{
  "num_classes": 7,
  "patch_size": [2, 2],
  "positions": "rope",
  "beta2": 0.999,
  "lr": 0.0019,
  "adamw_lr_other_params": 0.0026,
  "final_lr_fraction": 0
}
Rows from block 10, named by matrix and row number. Each number is 128 + 32 x the weight over the matrix's rms, rounded and kept within 0 to 255. All counts start at 0. Numbers have three digits each.
# fc2: MLP down (model.blocks.10.mlp.fc2.weight, 256x1536), inputs 171-341
fc2.144:108148069134152084123184102139135121082130100159105102105139134151153115055152155145138104053133130141110188102135146155085093165076163153078098118125153114119150163156141126114176135136126122095094129154167148123156078153104178113114153152042130183140131115109133114133162088116165143099155130127148138143119111142092131131131061053116139151024110128147173107122104093122134171130148139128087124136189149150145081113128097131115167112145099162114080091129113126196118162171113142099160120176106190091150122113119
fc2.145:142152200117103129169139121145172111110165131177095118140105137103098134188160131136125124179069126184170167164165167097146156141137072119153153090111137150109115150140105120092150171162128084151147106124166113135137109138066096115093088091093154116178133125108127184114151168164155110119133095134113091089089137116114105119103111190148138086134117114172158173146161151109146120134139106129098100109146166154186190165146138067154140117084150185135148084144102153102116137113135084180171089133175098172126125175120
fc2.146:163155105088144134117146163120140107078121126089147132175112124066123123123106174094195179121138104091083167086136176124127119107147112075112070150146132091111203120110070123150196087117119171111146139136106093140107103113126119124081117112111144152127146105138177148130119103110104187103102122071178099068152103105071143098145142122081149142081134114119139101152140144104084112078073104058104149107066107115089140155112085138106189160100073102143111193186103118120107069110140196138137120124140121135080148115131
fc2.147:163104169133113099120108173190123110141141226129119082098116094086118133137089117133133123226140156184188179133164156184163130136178095190124114142137114122193175118170149145164193135214161104071082109119079144085094134128094114145145099133093153137173193128155082109124112162108144116135163116160129099137120157135139158145116204152100153082135137083143153094126144139141128166124130178140149182154140192110103150159087154115135106097100134151151166099125160157105134234081151083141097090152125110197140113142129
fc2.148:117142111119154147138158174153130160141189071148160145148163145151114129095168166169164135130139162124135123146123102142190155115144095131166086120187136176124163172137155146151133164111122166135124150127186087097110090122179096136176136138140179142103163048151112149167135165127110082172140116060101115141136081117104133170117131196168107140153144075160123110195150114109129120151128139120101078069134178161162139134160132103146188165131118160117171128138123148141150142127116097153157151122114109117081124100045
fc2.149:138174155135203142163107156145141156139153156131164158194108095152140124185123151061141140198136121184092136065143124136184150115139107135127143164255129172140175176134164152140160165124174125144118165148134128134103132057104175079120087121152097102129128101083167130072111136171152108184103140191110126157164101088094105156173152180120132162123095101103136180178137125157184071134191100239182124154089196157119148130154159139134099174117128168126066126111164158162123151107175117154115126104183162128104158148114
fc2.150:122126105156155097118106083049124086140170146140130103149118107153167092104118100128112117136065088087089097156106133114167104163138164123152096111123119152141058160164124096124157102188090059105118091104085135122062066163129131112076086122095132101111140093078099124092145087138146098059112079071157116096138130109078109163121123242133131107136122127117116102134071134145161113137107109172079143132113157127108102138137087111156112110128118121130092138143144104111125057117133182081093099134086220134116093120079
fc2.151:090129114137089164124171134081103112105102130097125149205102069134131127108088117159199105049123131154138144102122093157065139127107070116140068116041143084140126074158118138175072113087154064129124155122101062116141139136111112162127128099130131095132148095133100145166106143119140166113116105070135111098014116104119131135152108060162173100122151158104097192204155119140124103126131105141135170102136125188095161122131108135094158120134158148098119075126108154078193144075129042131144139144134084129144087128143
fc2.152:125200104136126080081207139098141149142152139139114131123109157112107143119173097124113186147144178148125146095153134130100159114176118143104145131115128088187088152165130105096120162160150165159070129139154134128119099158135139180137123150154179154112115162118105120213134148108144121174165117155116113117154131151110118133137157133129106091142123068123110182158154097160171116178100136114167171137168112113118113172141188140130160202142149190105110112114109143193100120145168181147163120151119191143166107201093
fc2.153:105141002158135067041084113144207180152077116105170152170129116169136149117166141130109126060162138117094151097154149156098169137174203185023090081143155171148092001182131139132117105089108181043044143066059088100136135115182143127186174156118055098066125168186130070079108226141165116097150134104089197071174129140103166121120102099113083159091120069187190098129000108189096198163118198163153126161062124155163118082164125134096136142147151135165132153145172099196158096169097150095145160188084145065087093155133
fc2.154:114112051135004085181130129152040173163138092085133084098118113081143107166156121112126115091119102128163112133102056099131102120083093157154178117046096117137127156111111086139066151040100074152122118129123105035139133106115102122090114121135188035092124107105122143150132119175113113020054091114128084087066107080106180144122133089133132140111116141078092153125074094145153116114098117105078117065072157136115109131133094085091127154153117142154072145077098121162102122132084095078125131076138087066117103109134
fc2.155:120121157114037142125103095120140105126122096134090123098127121113124133098098143144088134204117088142178090198167123095203046145172102161096155107136151149131053170111137104170179129071157045149048109143100132075129134090080145105123079164094092133119135164153137181101103130132113145098140132142120128141137112104107114124109107185168068112158135150118116128120157116119124147130122100138106139166100205138067128121119161134098112106125132143076131110101114105120096105165075050142106099127127099133093144146118
fc2.156:094148172136047110154169117074100144091161136125139165101105134114109108130124108109129129122087076155123107075176172148140115095185123138088154131168113121127142159151134123139080157125148136099128105108130141144078092144099117089151111165148149153147140115117179148168133121121181122139160132083125136136121146147139140146105123095148102161054159107143116127030190094159124152137158168150121150129132085116154097098099112114166087137128127147095068105091113150042125139160039130136154151140170121120128137153156
fc2.157:115149135178118182080113154123199147143136158140140146066125173140093139133087144139120152101130106184093094090107117109119130140145115116154151152106164155141139133118161122108123121109101153104113110087150085181138123154110115106122122143143161160113102119149135166163140186127146122135175165182106203128141168117141110104120137184169128126126132164178159122106131115197098151120087156113155118110110122112113088119113184057153141199104135158101151135163126144113183136160109171157125171091158085140135128135118
fc2.158:115121068129091100152127120090136106151099059160098106073123088099098128114138156119103129027164120073155119146114063118065141152112105132149125128058160087090079149139113104140145090012086161097155125151213130115144112158131131155130089153106130100119091139120130083092102116127156126098099114071112109146118152123131118121169132112118161139157100122156096168152164120118141149121090134143128156105084132123137103122127124106107085128134084162098082061173114134105132122121110065184116197128115083087207089067116
fc2.159:148077105102172184118095142125159170116170198154114149148138074087134112127134153133101137185123117093095141150103138083133117112065136108150151125159126120059133047120138088097134108154118100186105099136120147043139131104130133178130148111146158128136128141105172127129099085107158145083120125069141134088169217137106145116136099116141137171192110145142115159176142147136162128088139106142122131160111182133097134115131100107133125135104134110119101138115072124136173163152175093123087136107127176092148119098069
fc2.160:114105178110098160075153098091129155119152095127079129178142093176136122128118192080118130078089095149107112088144113178063101116110121065157105150191086114112092158067114145116094107077144159128085123126157101159136129086120108146138086130113148094092108136124128114074114117164159144085125153137141140134156090113103094142109117081138087149113143116098088079141102060119120136142128061123088173158088091139097169156129172107134138098116125118123064073112185180109089160097164161137142128117070112152106156109130
fc2.161:105135089102172068133157100118143104165182098133081122197173117143163082109126110108177163192120108132157130156112129132158139166164153128144153140153165130126149159169155197131149129177118159116069121143121115134129070093143173154110158113102100101135148147123119100155119122096157136144139165174138203155138146094162182131158138181120102114154154124110122094128161176146093177138103067179107143149098041118176125137156153135099169138142171135076162117087113111188083181108168113097154151110143116155172120172139
fc2.162:097079145116109132116154156137098114049116140175139138117140123124131116090120149130159133102134072113152053148122134071048123108106100127183127122156144126138136133108104114102112127088182113115160086091093134120197149106148106088122102095119123132107119139094115164163118095112150134090129101164111193109051155163132087125120123121111146105153086104161177120103144135128130122173136108096144130081142109130134161112136156147091129148166129099149149120176100128060121146124140125085107099087163085078134143154116
fc2.163:127154128112080103132167133112121036154116194157086138134143157118127115100170102144136115119130130115130149089112149123080162128151124095019156120141101168148053110052159121115151129105108164071096104104067142190105146106154106163075103067105186144131113151126141172078129139183109102134145145121146139172112139104100112116114090143111178073162099112113164099158133112129089068124119050144104159132122108156158098088126123099114156096128104161111131107088153161133118168132104123101131090127121118047145068126110
fc2.164:120148076123117098127132150112084108147113058116138123138156131117115163112128186171159173123097151144124130118118098158073138148126197190132145127107175146125146148135094080150145159035144234099078105114122159069078149149120172107143149151114098105148098127093092139111087114106137157151145108121068070100128146182123170132133143136084144132100119148157116167253077117137132143133147196152133146109138155116142145131126127120098118107161095126134135140084099079076166158122177180137147158161120135125204108185140
fc2.165:125090105159070111126127124113118102095148164093150135094137125066137141130108133136169106119142120138118102157154161131132070169108090178157181097076114178034121166142120089138090111152108124133086134094134079118136129131103136079112126096137050084077099102163125104111184136139157117089135104126157145106085104163146168083135126094136109129139122103042138094120129109126104142140141143139130122147178134137106168158109110143102150135049134130122122142138086107106173133115092030068116154162118150144134117129116
fc2.166:160142255159069129133101116153126091153161177141110092135125109155080144150102137132186113133115080114121156091132106104164094136111132116174138143103142144126082148108174130190106099139108087179173095184108124175165141141146143144113090108119167127190070087129117119092141129140168096158099128158132128161105067088165148143146105227151177131152172152160110127068164139129122096132152139147119086125165162121172166173111162165121140138103135113147127107115101122107105111096101056149100120077158195146093127120158
fc2.167:111096032096148116115111102084066119178140118096157166221077125105122111165148116159107125108119143107121101126126184119113105093101096193079112088034100140125103095179117135108098163116083116146098099093176101105151093110111085143119100157123129102125093101132144131110146120065111091134115150108147146114063134110125145124146095070134152083107127129080121110138000111097118092076147096133129191152110096130094189136168113142121096149147124153111139151108131129128151087130144118125054135068108167070120112108142
fc2.168:114106153092151126159174113138144091123132061122128112197119095104149121124119108144154164118161130102100163083117137100090146099108144135061163139128138144113163169132127154099088125111130105137169115115164149109071142106139091167153143156149110166117133111117148154104142155153140113117124127137148164109113127126128133093084144085184095150134085141089097115153134160163129129130145141097141058126121150128119125150122097122097055139146139116136161103113141090140097131176120021133149130115101120148146173155120
fc2.169:117145109137061111094205118121198154112105104124129157109162114147087152131149114112110145058148129112126095050139107144176143098124145141162146102131097166147154130080104134145109110061167143121116156126176100109163135108110112095111139144136138083135112145086133122136144145120167137119140125153116111098162090095130124135098143080103163153130091176153137111155098160123161126143114114152156109122170193124141112125076149118148145143146111100140127075168156094170129153132146131125151118084155159157119115107147
fc2.170:140132116118071123114181160080251110215097170159174129155102123115115139088185130110134138097116116141089095111142099093129132121115121094200113090157118120120066186162043185150094122160136082076073131146115130163166092128152146119114140137082164172188135092135115130210086139153126097154125104146137175093181072112124162130100128134143152055168126141156166088138171134157087130139060090160129168148188120139118111165113130130127093151148124143130118142151080103092139048118152126096147109171147093113105121153112
fc2.171:132089203141168126120101055164199145111101135115151123087131088117146121120137092087070159215140127151145146165093141104125111103092116082061127139164145114139218151083136166115093159106099106108184160143131130089126154093106122114145146098181123094154125177142126087133126187155177120134141114153105056176095145150145156120080114138122078146126115103108119150074122177102101112170150096182100106159112165144103071158117138145114072178184137105148112122184095098159092113167094127130145116162131149156123141151166
fc2.172:103117163123116118176183090086105186180151154138169174125114198164116140180125141159167128157087112134118125210137057147131142165169166172168146074100134085102155141163173127100185122146121149088124119071088141169130130138186164077126121092150128157139116136167156122153161163137151185118153132146080176148206151179111118108144126171116134160152114172120102079178136122084163185116086176180139201112212168148063151106152088142177113179105195072149125132088187114097091137190145201133170141152169118161124141142197
fc2.173:116105153129146140098107095126122073147128115142156145161117104082153146118125137103158083129127150115128205127127189142112138102106121172168114139097128115162187137154166135147140115105179070098156107163150127097154129100135150153146145110124144167209154115147153120140119130060146126200103117123127170082120163128090154069075156167119140083102096113140112134151061107147141146171159062126118165173083115163115161134090175169059102139112136120137179120096121103112133141158139126157072122119170102133129201148149
fc2.174:096129073195171143098119130087165099134115136122110137097127146146121152128147164139116096119074124120138126093093109160187193155146180082158123144121175085122201083103101159112138148045115191089033153069155138127171118129106096131175161141098191179115125127124093136110126108113127149111127118118148173124138108100123110084135155118071181078127096132176159136137115094126166154152121142181177117097111142103126118139149172098151152102152123176078115096122149053044143217136156207157127117152115076107126092120139
fc2.175:121139135117177111120124181115132106054189193161118111077149160134145167146129119128117164228140171124082150092157139103161153164150191097067144124173085163147164178100144169089150092143145141095127116121122169098066171144135099157111129133127198137145142143154137093125162110150118135142133151109066158115189099113126119098108130176135124133111103128118109127124114185118134169108171144098168158094164063116111148151130173163178131136107115131161179067104130157159155178087122124123163117139125174161132160149183
fc2.176:132173103159090124166108112115118126112122161135148151117146189103129124202062138174138158100147117125140090091096139195115136115193136134098092181197135074138110072120134143111022140100130187130153115104110140078101143143087191095115126109153098153031064106146099165175134137157126187104122111083162131083131172111053086076185093082079063143124131134134149117065125134159122134123113160127125132106083164130143068104166180072219153116135155117154151085112111132101083110134106178086120134162178078240154145094182
fc2.177:118122133131073150126147139098107114140134158141119144140151099142139112074177129123089068073137128107127076122082109138118106152108055123144119120078130141142109117133152149122181104185157073147165139062141138080169125135109127140094129182144165176148142141164156170097096128159187161172134180171108143131146139120165114136131075056145204162113109158096112142060110160125137176121164094143122145053176154154163067097129132124145084150103139130143170127184130149143113056116076096120156132126109192140117105184165
fc2.178:119097138121152115071128153126124131152195085106117053133109132125144153139142114136120181166105126101144173187181127139098153146156156138175164146195087092150161189124105144141098141071106129096132109158137088103181110121104161127105127179135168103091182128095155115097130094140108151139125170150152112118102076109097093135103130094154112177092115163125105119144088106104198095192145124109087130129116116074140169152127087144123097074100128085140154132136105124103091144088148125124130129088108096127153117127144
fc2.179:057121123120099098101140149128125094141184118154108153190141121108099149154138066139100104207093154117124066146150103080094195072122148122119142169184082119125082080102156110083092116172080144107155117113119122099115119094130129153153144115124129138101118146111092075130118140114131160138118098175114190139157130113152170138120148122056092116166138107166138128152062111169150094107076078087048116096101108101111133100159171132074091115151123099102164083133109129045133043122129107134124138170098120088137080101096
fc2.180:140147163103146159135111122152170118151176091118154100107116134126118112141167144117135112117139113136102117070144096095149079077150099128096142091107118176134128198075087087126175140155116144115103152138127105149166167163158112144079147128128162126169160125073174163068181112150115140140139172115083162160090092119128160143167168150168098183152122134113129131085136131132085147142131049117134123105143117116194129109144129157104142071137169159161068107070118179112069126145052113127141144110105101185136182123122
fc2.181:163096082134083108191183142163144058140092151112097113148123084162130114124158049124143150184098175159165114182104153152113158136185099115087147105204137090141195092123157172148108119149098090181126134165141168096100133130111140090161106147099125069175128163094080129141120133111120126081107098144104082114092147131133112100144142167041163159123122087116122142160200129101119121112135088126125133143045098112138124155097113162101082127138149140131126160179134178148124096144085076171179123145144225046102121133109